A small image classifier, trained from scratch.
Model: 1.59M parameters, 32-pixel images, arch convnext, norm rmsnorm, activation swiglu, patch size [2, 2], layers 10.
Data: trained on gratings and oriented noise at many angles and scales, 197500 training examples, 12.8 epochs.
Rows from block 7 of a small image classifier, named by matrix and row number. Rows with one number belong to one neuron. Each number is 128 + 24 x the weight over its row's rms, rounded and kept within 0 to 255. All counts start at 0.
After each neuron's rows are labels from the 100 images, of 14976, where the neuron reaches its largest size: "responds to" is what is common among them; "peak at" is the part of the image that holds the peak. Only what is clearly more common there than usual is listed. The data: gratings and oriented noise at many angles and scales. In brackets: how many of the 100.
# gate: MLP gate (model.blocks.7.mlp.gate.weight, 320x160), inputs 54-107
# fc1: MLP up (model.blocks.7.mlp.fc1.weight, 320x160), inputs 54-107
# fc2: MLP down (model.blocks.7.mlp.fc2.weight, 160x320, transposed), outputs 54-107

gate.2 [103 143 144 166 119 133 107 140 127 121  87  94 121 101 150 104 139 156  93 150 100 137 137 152 120 131 131 156 136 137 178 114 147 147 136 130 126 149 111 127 139  89 139 156  90 117 159 112 154  91 142 166 105 130]
fc1.2 [118 114 136  89 146 127 165 101 133 102 115 109 120 146 123 109 164 147 119 128 127  88 118 123 150 122 114 184 129 161 115 138 125 125 136 148 147 151 112 138 144 128 111 131 116 112 110 122 101 106 113  92 124 132]
fc2.2 [168  99 119 118 125 114 123 138  90 156 141 133 125 121 127 114 107 159 105 113 121 111 169  99 115 141 131  96 116 119 120 146 145 176 123  94 113  79  84 109 109 159 139 143 136 123 149 159 114 137 128 126 143 140]
responds to: very coarse (70); stripes at 105 degrees (51); stripes at 90 degrees (46)
peak at: bottom left (43); middle left (36)

gate.263 [100 107 149 163 154 122 149 121  94 140 107 113 120 139 157 152 116 130 154 106 106 133 148 139 146 111 142 146 130 152 142 122 193 137 161 106 152 126 123  90 113 130 167  93 161 136 113 120  99 163 135 140 133  96]
fc1.263 [135 134  94  98 137 144 106 113 123 120 132 117 149 121 132 164 159 131 131 185 139 139 112 140  91 143 165 135 110 122 184 118  88 155  92  89 132 150 122  96 166 130  98 141 136 150 117 147 123 128 109 117 111 126]
fc2.263 [120 160 120 129 116 112 121 112  82 177 118 140 113 127 149 123 101 198 111 132 145  94  53 159  88 165 109 118 142  66 132 170 113 114 145 133 156 152 139 121 128 150 190 141 182 150 152 153 116 118 151 114 106 118]
responds to: stripes at 15 degrees (100); fine (57); sawtooth grating (50)
peak at: bottom right (43); bottom centre (41)

gate.172 [177 129 127 119 138 113 173 121 137 162 128 164 155 161 128 115 150 150  79 144 102 113 103 165  80 119 121 130 108 157 111 133 147 113  96 139 104 111 135 113 153 141 149 106 116 123 152 109  85 122 145 124 159  78]
fc1.172 [106 115 127 114 145 145 122 170 127 157 153 108 147 151 151 127 137 161 102  82 132 113  62 143 146 112 115 114 122 129 100 111  66 125 122 108 124 124  98 131 175 100 109 132 103 138 118 122  93 148 150 151 111 145]
fc2.172 [119 133 120 112 144 127 129 122 131  90 150 142 134 181 130 148  95 119 167 114 166 122 103  93 138 228 121 128 131  84 145 109 119 125 104 101 154 159  98 137 158 116 154 160 125 139 104 114 111 144 126 122 104 116]
responds to: coarse (100); filtered noise (94)
peak at: middle left (42)

gate.176 [138 130 168 144 190 114  99 151 176 151 156 123 103 131 115 123 156 123 122 121 162 135 152 135 142 142 112 114 116 123  99 117 153 140 139 117 143 122 111 145 117 141 163 118 132 119  90 158 120 123 141 127  71 121]
fc1.176 [161 120 116 115 175 185  95 162 174  87 129 168 126 157 150 101 130  92 110 142 192 152 104 123 149 135 115 142  90 169 131 109 123 143 102  98 125 103 123 115 151 118  72 147 132 148 112 128 144 108 143 110 135 143]
fc2.176 [134 115 146 157 151 119 138  94 166 125  71 129 148 127  99 105 149 117 152 111  84  89 131 123 106 105 124 114 118 158  89 169 122 129 119 127 142 166 107 137 121 144 102  98 108  92 174  93 124  93 136 136 109 110]
responds to: stripes at 30 degrees (100); sawtooth grating (41)
peak at: top right (62); top centre (30)

gate.273 [136 124 128 129 118 135 122 177 113  96 169 132 129  77 133 124 138  95 110 141 171 148 112  93 112 130 137 143 155 153 141 131  78 109 123 174 108 132 102 145 137 134  92 124 126 154 116 161 118 120 114 112  99 165]
fc1.273 [135 132 127 123 111 110 159 101 107  90 123  91 114 120  59 124 129 163 156 133  80 112 110  84 139  98 122 144  96 169 121 148 172  88 113 107 125 167 118 108 111 107  77 152 123 108 132 124 163 134 117 149 133 140]
fc2.273 [175 120 102 135 134 108 123  93 132 118 113 143  88 157  98 148 132 132 130 111 137 165 167 142 124 136 124 135 137 125 110 130 145 131 128 105 135  79 113 140 129 137 107 118 122 158 160 174 160 179 114 108 146 196]
responds to: filtered noise (44); stripes at 90 degrees (40); stripes at 15 degrees (35)
peak at: top centre (36); top right (33)

gate.46 [119 110 149 157 173 164 103 114 174 151 115  96 103 117 130 139 114 138 100 115 169 138 150 120 123 120 119 149  91 139 160 133 111  98 101 140 129 177 147 124 132 163  94 129 154 134 111 156 113 104 119 119 120 146]
fc1.46 [117 140 138 100 179 144 153 115 147 154 101 145 126 157 114 146 149 139 103 130 130 149 127 101 169 141 138 133 150  89 105 122 143 126 125 127 151 148 171 117 146 140 204 136 173 132 111 122 134 164 170 154 103 180]
fc2.46 [120 148 119 105 161 107 123 145 154  94  89 164 144 169 108 128 176 149 146 123 179 106 133 136 106 177 102 149 125 142 115 138 112 144 129 138 150 142 148 137 148 129 117 143 128 135 111 171  93 131 157 166 109 126]
responds to: stripes at 30 degrees (100); very coarse (50)
peak at: middle right (60); top right (29)

gate.134 [117 132  86 149 139 112  98  98 142 149 124 162 133 116 135 140  90 147 134 155 121 135  98 123 101 139 126 102 165 168 123 152 176 132 181 130 133 119 143 139 176 198 142 115 134 150  86 133 120 144 115 127 136  83]
fc1.134 [181 137 116 117 118 146 166 159  94 132 117 103 106 146 118 133 124 122 183 124 144 100 120 112 173 116 116 148 104 164 168 118 146 162 122  89 149 134 126 107  70  86 125  96 111 122 119 142 155  69 123  96 152 149]
fc2.134 [152 110  94  93 129 123 166 117 166 120 141 150 123 105 149 113 189 151 136 143 122 107 136 148  99 140 116 147 101  72 135 147 110 108 131  98 115 127 153 107 103 118 120 128 114 163 103 130 121 156 157 109  98 124]
responds to: filtered noise (45); medium (45); stripes at 135 degrees (38)
peak at: top left (29)

gate.163 [119 104 178 134 118 157 121 165 147 135  91 113 139 124 131 156 144 130 115 128 113 119 166 124 120 103 138 183 151 160 114 157  95 129 118 147 157 132  99 108 192 138 126 139  72 117 147 163 137 110 156 171 118 141]
fc1.163 [120 113 137 110 171 118 127 113 132 118 131 110  93 165 160 159 135 145 154 125 135 101 141 129 140 162  91 126 131 116 160 115 137 131 119  90 151 123 161  91 152 141 138 114  95 121 125  96 126 153 135 178 134 121]
fc2.163 [132 146 153 120 170 130 161 119 134 150 125 118 112 132 111  87 158 121  97 139 116 144 119 116 150 130 133 157 129 148 148  87 134 126 114 136 125 140 137 140 127 142 108 159 120 143 114 126 106 126 112  94 121 150]
responds to: stripes at 120 degrees (100); fine (60)
peak at: middle right (74)

gate.94 [110  97 116 160 122 114 140 147  97 103 108 143 139 107 128 164 120  76 134 150 145  61 101 127 113  97 112  97 107 135 121 105  78 119 120 123 154 146 130 128 181  87 142 128 153 148 123 104  66  82 134 156 119 134]
fc1.94 [166  77 109 120 113 163 100 125 137 148 179 130 133 116 155 117 121 116 152 170 124 173 136 168 180 148 131 104 160 116 152 142 127 142 140 135 129 149 125 145 138 101 106 111 142 163 154 147 128 155 175 149 125  98]
fc2.94 [145 105 140 142  81 108 140 130 102  91 122 137 118 103 130  74 126 164  93 129  87 123 142 113 110  83 129 111 126 100 157 114 128 105 126 143  85 137  99 165 146 131 125 127 105 142 134 118 103 127 131 145 136 136]
responds to: very coarse (62); filtered noise (43); stripes at 165 degrees (33)
peak at: middle left (37); top left (25)

gate.32 [130 117 131 120 150  86 105 119 118 114 114 124 160 116 115 120 106 127 111 127 114  94 109 129 147 129 114 130 126 130 147 161 157  88 124 147 154  91  77 145 122 119 110 123 129 129 125  78 153 147 119 121 124 124]
fc1.32 [126 120 138 125 174  91 124 135  99 124 133 178 132 106 128 132 111 160 108 102 146 105  72 162 108 115 113 128  96 145 132 121  95 142 125 140 134 127 150 133 142 169 118 152 113 126 127 108  52 146 159 121 115 130]
fc2.32 [155 104 125 130  96  88 144  89 101 119 156 141 118 129 132 130 119  95 107  99 197 147  93 115 133 133 152 135 126 141 108 119 121 145 147 146 185  92 127 129 148 112 158  93 116  97 154 148 115 146 145 108  84 116]
responds to: coarse (82); sine grating (53); stripes at 135 degrees (25)
peak at: bottom left (42)

gate.243 [171 125 147  90  85 113 130 147 166 146  88 140 137 116 145 129 123 166 114 158 143 148 162 157 167 139 152  99 132 120 122 134 103 124  89  95 105 135 128 149 159 134 149 121 114 139  61 125 161  69 151  81 178 116]
fc1.243 [ 74 153 116 156 125 103 132 157  68  99 129 101 121 117 114  83 142 120 139 137 144 134 126 100 124 113 138 108 130 161 121 147 113 176 121 161 118 158 120 102 146 141  93 109 116 112 164 134 100 150 130 115 164 171]
fc2.243 [110 164 145 151  93 130 129 145 111 157 104 152 110 104 125  99 130 144 104 162 121 167 128 107 106 125 158 134 123 142 105 131 138 110 127 115  83 118 131 119 135 151 102 152  75 134 100 164 145 136 119 129  75 148]
responds to: stripes at 120 degrees (100); sawtooth grating (47)
peak at: bottom left (43); bottom centre (32)

gate.285 [ 91 138 137 137 111 123 143 148 136  96 159 114 122 105 158 121 134 117 167 115 115 150 110 174 137 120 129 132 131 119 119 117 104 119 138 129 118 118 136 130  94 143 120 176 158  89 112 133 152 110 184 131 110  66]
fc1.285 [144 127 125 131 135 151 101 157 132 159 110 152 104 113 102 125 159 134 101 144 106 170 153 155 139 106 123 127 139 107 128  96 107 167 126 143 125 118 122 166 135 118 121 128 145 163 125 160 132 119 119 163 144 138]
fc2.285 [158 134 130 125  68 140 127  83 116 118 140 123 113 111 161 131  71 167 162  88  97 122 129 137 106 160 134 128 138 128 140 121 131  86 122 145 131  91 120 128 106  87 129 128 145 111 153 144 129 150 157 145  99 106]
responds to: stripes at 90 degrees (100)
peak at: bottom right (77)

gate.34 [155 151 132  98  89 163  93 144 167 130  84 116 105 109  98 126 135 115 145 160 141 129 148 113 135 120 151 143 109 172 137 119  79 142 154 162  89 123 127 139 118 123 117 124 176 104 105 138 142 134 119 175 140 163]
fc1.34 [134  97 152 151  96 154 134 116  99 126 159 105 129 149 175 123 128 163  95  91 130 115 151 160 120 132 141 162 164 150 143 150 195 138 115 114 138 134 109 128 120 124 146  98 137 125 126 124 121 152 140 171 131 171]
fc2.34 [144 107 110 121 110 131 133 152  84 115  95 112 104 182  54 131 145 126 175 159 122 156 134  88 147  96  97 124  90  85 127 138 118 141 136 142 121  89 105 114 124 121 134 163 134 104 118 155  99 154 116 113 125 127]
responds to: stripes at 45 degrees (74); very coarse (64)
peak at: middle right (39); top right (28)

gate.157 [ 93 136 143 133 114  76 168  99 115 164 136 113 117 170 106 133 161  88  96 143 160 112 147  91  97 138  95 100 141  95  69 134 139 155 179 198 120 114 150 126 123 126 125 111 138 147 160 109 104 129 159 146 135 104]
fc1.157 [114 164 136 139 115 143 117 120  89 110 127  90 131 179 135 129 140  87 121 150 150 122 149 103 123 116 103  86 129  66  71 138 108 132 123 144 112 126 105 124 166 159 130  99 137 143 172 142 120 112 104 109  89  85]
fc2.157 [109  97 124 131 114 156 139 132 100 147 171 110 149 158 132 154 105 105  85 128 150 133 150 119 126 163 121  96 145 124 127 105 141  98 122 153 131 118 139 103 130 148 128 145 140 110 154 117 162 111 126 147 157 128]
responds to: coarse (96); dashes (63); filtered noise (37)
peak at: middle left (33)

gate.244 [128 135 115 136 176 133 139 119 142 101 142 132  89 145 126 151 139 158 135 131 148 122 137 114 143 143 165 194 137  97 126 110 147 161 104  81 142 148 130 178 174 145 125  89 167 147 136 141 117 121  75  86 149 101]
fc1.244 [116 116 161 127 129 172 140 130 117  95 132 107 118 111 114 160 134 113 149 109  90 116 129  92 132  80 119 167 148 116  75 118 109 101 158 119 134 132 102 187 130 122 128 131 157 174 120 144 103 103 141 126 102 114]
fc2.244 [106 118 126 133 148 104 116 153 116 141 156  91 125  93 153  93 107 141 115 139 108  95 114 139 143 136  99 148 112 145 125 149 110 132 145 131  80 118 123 156 148  73 133 150 145 135 128 133 108 111  91 167 152 164]
responds to: stripes at 45 degrees (77); sawtooth grating (39)
peak at: bottom left (63)

gate.206 [129 138 114 103 155 159 176 102 101 157 146  64 156 114 126 133 122 143 101 101 138  87  87 142 153  90 122  84 112 131 122 118  66 153 139 152 156 120 106 181 135 150 123 108 152 134 146 129 144 135 124 101  89 116]
fc1.206 [147 141 175 124 132 116  95 170 114 134  72 121 153 134 127 137 141 130  84 137 109  88 113 122 118 153 106 106  81 138 130 130 161 133 116 113 108 118 122 114 150 105 115 172 104 128 100  91 120 144 135 121  83 133]
fc2.206 [147 131 100 118 133  82 134  57 148 122 145 115 141 123 103 158 135  97 158 122 120 104 117 132 122 148 111 145 146 123 133 124  77 121 144 108 128 113 100  87 112 121 121 131 105 112 120 119 124  92  85 156 115 156]
responds to: very coarse (58); filtered noise (54)
peak at: bottom left (32)

gate.25 [109 167 103 134 162 109 133 101 136 131 129 126 135 132 105 153 103  70 147  93 113 122  90 101 103 116 152 101 152 147 113 125 108 123 149 133 104  87 143  77 130 134  72 134 120 148 139 148 103 106 103 133 118 125]
fc1.25 [109 128 108 111 113 140 125 152  96 131 121 164 111 157 120  94 119 138 138 136 172 132 111 112 133  97 127 121 136 118 134 160 118 115 118 125 151 152 119 109 106 153 149 138 126 143 131 147 126 142 166 148 133 132]
fc2.25 [142 130 118 126 154  98 114 118 108 132 182 120 132 176 105 122 159 116  98  95 123 100  94 128 131 143  94 144 149 159 154 155 118 126 105 142 163 100 121 117 149  96 131 156 140 120 159 101 168 117 142 143 157 114]
responds to: stripes at 45 degrees (97); very coarse (47)
peak at: bottom right (38); bottom centre (38)

gate.221 [119 118 145 138 131 139  89  93 167 133 111  74 142  61 141  97 124 112 139 125 111 146 122 108 130 116 118  87 106 107  98 157  98 140 116 122 129  84 116  95 133 160 164  84 153  94 143 152 157 123 144 131 124 101]
fc1.221 [122 142 123 121 155 117 114 137 126 133 113 137 142  35 136 137 119 142 112 149 161 148 111 115 129 131 131  82  99  82 117 145 113  91 147 159 144  70 128 158 180  88 125 124 122 147 109 130 133 154 154 126 131 120]
fc2.221 [109 122 144 148 113 125 130 142 123 114 116 152 133  51 112 114  78 130 139 156 109 157 108 156 100  98 102 127 125  83 130 157  71 136 160  92 152 152 125 106 134 107 110 164 133 127 115 128 151 101  94 161 116 110]
responds to: very coarse (89); windowed patch (71)
peak at: bottom left (89)

gate.29 [155 134 158 134  92 108 126 173 129 136 156 127 127 119 140 100 114 134 130  76 165 134 163 144 138 107 176 104 147 148 167 130 147 143 144 118 116 128 107 149 129 139 155 126 143 119 113 145 152 153 101 140 140 143]
fc1.29 [150 167 139 147 128 138 105 148 134 165 145 108 106 171 137  88 138 112 144 158 163 131 181 113  87 164 106 108 163 128 102 152 116 161 122 178 152 116 121 110  99 119  98  93 120 111  95 124 115  95 129 140 156 111]
fc2.29 [118 108 113 101 112 128  83 140 160 129 178 134 132 133  92 100 170 101 170 112 107 140 149 129  69 147 127 130 120 131 109  98 114 155 143 160 121 128 137 125 100 138  85 105 140 120  73 121 123  93  77 118 120 116]
responds to: stripes at 15 degrees (95)
peak at: top right (68)

gate.153 [129 126 110 135 145  81 125 123 116 135 166 114  98 125 130 163 192 116 158 119 127 127 120 117 123 161 133  84 148 138 127 112 121 150 147 127 126 143 166  95 111 116 146 114 109 107  80 140 128  94 150 134 134 156]
fc1.153 [127 120 127 142  98 121 135 146 142 101 105 109 124 164 137 112 130 146 132 128 107 120 188 142 101 102 173 120 138 154 143 140 176 123 167 151 144 124 104 119 138 114 106 125 115 175  92 170 133 154 142 112 163 154]
fc2.153 [134 147 123 138 145 141 111 167 116 152 108 156 111 147 114 133  83 127 111  98 138 127 122  86 119 182  87 155 153 115 158  89 137 119 165 182 117 157 126 153 155 149 162 126 114 149 176 131 156  75  80 150 121 103]
responds to: windowed patch (100); coarse (100)
peak at: bottom centre (48); bottom left (27)

gate.10 [209 121 137 144 108  76 124 140 139  92 156 151 126 163 135 169 129  92 139 123 113  80 115 135 140 135 120 122 137 102 120 153  98 115 128  81 138 105 126 150  95 147 115 153 112 157 130  95 159  61 125 101 114 150]
fc1.10 [133  87 110 134 113 166 137 121 109 126 111 119  86  79 128 139 130  91 152 137 138 137 139 150 127  84 159 149 120 122 134 128 121 172 156 156  96 158  99 136 106 128 140 136 107 133 159 110 103 141 133 122 117 131]
fc2.10 [128 118 143 166 129 147 131  99 111 111  88 144 126 102  87 147 130 111  85 136 115 167 137 132 157 125 118 138 107 133 147 123  98 103 132 135  87  89 107 109 146 116  79 108 154 155 169 121 112 132 162 135 129 133]
responds to: windowed patch (47); coarse (41)
peak at: bottom right (63)

gate.57 [137 114 114  98 137 101 131 134 124 169 132 121 139 169 115 130 121 126  90  99 113 129 142 156 100 132 132  81 120  85 123 154 167 108 115 134 138 127 140 104 160 134 178  94 144 134 112 130 143 115 155  72 104 121]
fc1.57 [ 91 142 157 115 138 157 112 111  89 118 106 154 116 119 128 120 107 160 124 109 166 106 122 140 174 132 121 173 137 138 158  79  97 118  90 134 112 146 141 105 119 101 116 130 126 141 121  87 142 126 181  89 114 133]
fc2.57 [147 127 144 137 144 124 147  94 137 108 163 123 134 143 116 119 132 141 116 134  95 117 127 125  67  83 125 111 144 145 145 144  74 108  94 127 117 129 159  83  59 132 117  99  98 124 132 113  93 141  96 113 128 166]
responds to: coarse (90); sine grating (83)
peak at: bottom left (84)

gate.5 [143 105 144  85 165 169 145 118 194 147 135 145  96 116 146 109 121 118 141 207 153 142 145 135 130 111 102 165 120 190 181 114 119 140 115 124 108 136 148 100 132 123 132  92 129 173 102 145 128 117 113 144 116 159]
fc1.5 [139 133 103 133 156 158 110 117 195 132  86 129 141 144 105 138 134 118 121  97 119 135 137 145 145 123 118 175 145 126 121  77 152 123 130 115 120 142 143 103  94 152 135 151 127 116 136 173  95 125 116 155 114 107]
fc2.5 [130 121 158 114 168 130 142 114 164 146  86 111 129 159 105 121 115 129 164 127 125  98  82  91 162 130 138 129 122 112  67 117  86 104 131 147 139 140 140 109 140 122 121 125 146  97 111 197 131 114 172 105 134  95]
responds to: stripes at 30 degrees (89); very coarse (44)
peak at: top right (66)

gate.43 [110 102 165 138 137 162 164 110 153 118  96 114 139 110 149 138 102 116 185 182 118 145 167 139 140 111 138 157 106 168 122 135 162 150 140  68 142 137 144  98 126 130 145 148 150  89 128 143 140 166 154 155 121 161]
fc1.43 [120 182 146  96  95  70 139 138 116 121 188 125 171  94 169 120 154 132 146 144  79 133 145 152 164 147 135 131 167 138 118 115 158 129 152 129  95 129 144 140  96 119 149 124  92 132 150 139 146 144 151 133  80 123]
fc2.43 [165 123 118 119 105 105 133 129 151 133 161 154 142 142 116  90 183  68 106 166 133  98 152  97 129 104  99 130 146 158 136  83 125 150 148 133 106 145 128 107 167 182 148 123 134 148 108 126 107 123  85  94 136 173]
responds to: stripes at 15 degrees (99); sawtooth grating (61); fine (44)
peak at: bottom centre (45); bottom right (44)

gate.65 [114 127 143 117 120 116 143 147 149  99 148 136 138 125 120  92 101 157 138  97 115 120 121 126 142 102 116 132 100 153 103 144 141 106 154 150 125 120 124 108 138 144 127 113 145 114 153 143 114 129 138 146 131 106]
fc1.65 [174 142 150 147 121 151 156 109 117 160 126  96 142 128 144 138 153 141 109 143  71 120 150 111 161 107 129 140 113 128 153 110 145 113 135 156 149 121 109 122 100 180 155 108  93 128 115 131 106 101 114 140 120 139]
fc2.65 [147 101 110 145  82 175  95 150 150 152 104 124 160 131 132 134 108 129 119 108 138 143 157 136  92 105 148 101 145 145 186 120 111 121 147 105 146 147 166 112 140 115 148 164 150 134 132 143 134 136 153 194 122 135]
responds to: filtered noise (76); very fine (65); stripes at 0 degrees (62)
peak at: middle left (28)

gate.31 [142 172 107 155 131 142 132  99 123 136 128 132 128 102 129 109 128 118  89 142 185 138 145 111 147 184 151 128 106 114 113 113 164 126 167 129 123  95 127 100 105 137 170 153 120 100 131 118 101 115 130 115 146 117]
fc1.31 [155 158 144 121 111 101 127 131 150 122 135 131 145 175 111 147 151 155 131 128 106 142 147 108 121  51 105  99 145 141 107 121 122 109 141 115 124 120 189  83 112 155 178 109 107 131 129  97 131 139 115 127 137 134]
fc2.31 [149  60  92 103 112 132 127 116 146 129 102 145 140 117 101 104 118 127 126 143  91 154 156 168 142 104  88 145 123 161 104 150  83 100 109 115 131 121 172 179 140 142 133 120 126 119 119 114 146 168 122 132 159 140]
responds to: coarse (100); sine grating (92)
peak at: centre (53); middle left (36)

gate.185 [153 109  91 116 153 124  79 143 157  99  86 138 105 104 106  79 117 175 120 141 150 144 149 148 144 125 131  93  85 118 129 133 137 167 144 157 134 136 100  85 152 135 116 161 163 125 126 116  96 116 132  88  94 173]
fc1.185 [132 140 134 101  93  77 105 148  62 129  95 138 127 133 140 121 102 185 146 128 120 124 115 149 124 118 139 116 111 102 129 152 132 136 153 113  89 140 109 118 136 104 117 176 116 131  90 141 116 103 132 120 144 126]
fc2.185 [151 107 159 123 115 138 148 113 116  89 114  98 162 114 112 161 129 151  58 157 159 124 107 109 145 118 143 122 142 168 117 128  97 131 109 122 120 131 121 137 127 136 193  94 151 163 169  75 129 152 161 108 118 117]
responds to: stripes at 30 degrees (58); sawtooth grating (51); very coarse (49)
peak at: top right (44)

gate.287 [125 123 182 123  95 110 130 147 133 132 158 101 143 106 120 116 127 135 126 137 144  72 144 148 110 155 138 162  86 152 112 136 136 152 138  91  95 105 146 152 121 107 140  72  93 155 109 132 150 110 148 138 139 109]
fc1.287 [106 102 146 121 177 143 137 122 173 118 131 144 134 103 149 131 116 124 123 125 155 134 142 119 148 125  96 162 116 126 130 105 158 113 138 119 129 179 163 128 126 151 129 143 133 151 129 175 123 124 164 118 102 124]
fc2.287 [119 117 124 157 108 114 126 110 123 135 147 125 109 119 125 160  87 122 100 101 123 127 125 102 156  85 105 108 113 140 144 133 164  98 133 128 123 115 144 121  89  84 123 125 107 110  96  82 124 144 123 142 131 141]
responds to: stripes at 30 degrees (100); sawtooth grating (60)
peak at: bottom left (69)

gate.215 [127 124 171 123 125 111 137 118 164 122 192 161 163 123 139 135 112 154 133 140 129  98  93 142 135 119 121 117 133 117 180 156 127 128 116 121 118 134 147 112 112 156 113 127 127 127 109 135 138 139 144 144 110  91]
fc1.215 [132 120 146 149 133 141 166 156 139  85 128 101 133 142 187 175 153 110 135 124 144 149 141 115 122  87  99 140 124 125 115 145 125 146 127 127 145 118 125 107 134 128 117 144 139  68 165 149 163 113 159 162 133  96]
fc2.215 [ 97 112 137 167 118 139  79 101 137 171 121 147 126 130 138 110 143 131 138 124 142 139 109 133 143 106 127 146 134 164 159 103 156 169 113 148 101 152 160  92 122 139 133 133 142 138  83 159 137 134 143 145 146 127]
responds to: stripes at 90 degrees (100); windowed patch (37)
peak at: bottom right (79)

gate.197 [116 170 167 116 124 136 150 159 174 124  59 108 114 120 147 104 162 140 115 128  88  89 153  73 122 103 173 158 140 129 114 131 162 171 128 143  88 118 103 124 160 120 134 186 117 137 151 154 140 118 133 117 101 146]
fc1.197 [117  87 146 136 120 161 122 121 119 141 127 152 183 126 136 105 114 120 165 121 105 124 151 126 148 129 117 167 168 140 117 105 142  55  87 103 195 103 110 110 141 179 148 122 126 169 147 113 110  92 115 145 140 159]
fc2.197 [ 94 108 146 150 134 154 153 134 140 150 127 129 128 126 126 123 136 190 124 155 136 113 144 157 147 144 145 112 139 139 146  91 166 187 130  85 118  96 161 117 174 122 169 105 128 119 133 150 138  94  97  83 177 102]
responds to: coarse (88); sine grating (82)
peak at: bottom left (68)

gate.119 [153 102 160 172 121  89 146 134  93 175 144  85 170 184 119 150 101 135 118 149 120  93 114 155 107 152 157 123 111 108 133 139 133 116 121 140 133 152 106 111 107 101  75 133 106 126 156 141 111 127 146 134 159 103]
fc1.119 [136 104 154 109 137 132 149 162 120 123 117 138 145 167  91 130 127  88 151 145 140 161 130 114 129 124 146 105 157 152 115 171 102 147 129 141 124 111 132 100 113 148 117 109 118 139 146 128  99 120 163 110 131 113]
fc2.119 [123 166 141 129 127 176 132 135 143 126 122 104 121  94 130 152 160 142 116 138 148 152 169 144 148 102 162  92 121 142 179 132  72 108 127  95  97 153 118 110 102 117 124 119 115 129 162 103 162 135 105 115 142 131]
responds to: coarse (62); stripes at 105 degrees (58); dashes (44)
peak at: bottom left (46)

gate.253 [159 144 157 124 120 118 118 105 132 133 101 109 104 144 111 126 147 124 128 123 112 133 148 131 150 141 114 185 137 168  65 104 128 115 129 126 139 124 137 155 117 145 142 125 164 118 157 118 114  97 123 160 156 164]
fc1.253 [165 164  99  97  89 169 139 131 153  99 162 141 133 140 129 113 104  94 108 155 150 128  88 136 104 102 107 115 161 118 142 185 112 143  60  92 109 138 134 113 155 144  89 177  89 150 138 102 127 150 128 152 135 140]
fc2.253 [120 137 119 136 108 122 173 135 131  84  88 142  83 140 167  93 103 110 113 126 130 127 125 146 138 151  72  66 104 116 110 145 130 139  89 117 122 121 120 101 162 158 111 136 118 108 189 103 147 123 126 139  97 182]
responds to: stripes at 15 degrees (100); very coarse (45)
peak at: bottom left (52); bottom centre (35)

gate.282 [137 139  70 130 146 133  94 120  98 106 130 138  81 138 150 142 172 148 132 110 124 127 153 141 107 112 122 120 145 128 155 116 104 111 101 126 116 119 129 125 162 140 150 168  99 185  99 129 134 110 128 151 101 160]
fc1.282 [156 127  99  78 158 174 123 142 128 163 142 116 184 113 131 143 131 132 142 126 142 153  95 127 146 109 145 120  87 121 177 122 113 131 108 136 107 108 131 150 137  95 105 151 102 102 137 132 105 138 131 155 143  89]
fc2.282 [151 129 140 133 146 136 150 152 108 114 104 135 168 111 123 108 147 119 142 147 133 145 124 148 157  87 125 132 157 154  98 161 146 134  94 129 146 127 121 135 142 126  87 142 110 102 131 154 102 124 130 180 117 124]
responds to: windowed patch (80); very fine (44)
peak at: bottom centre (37)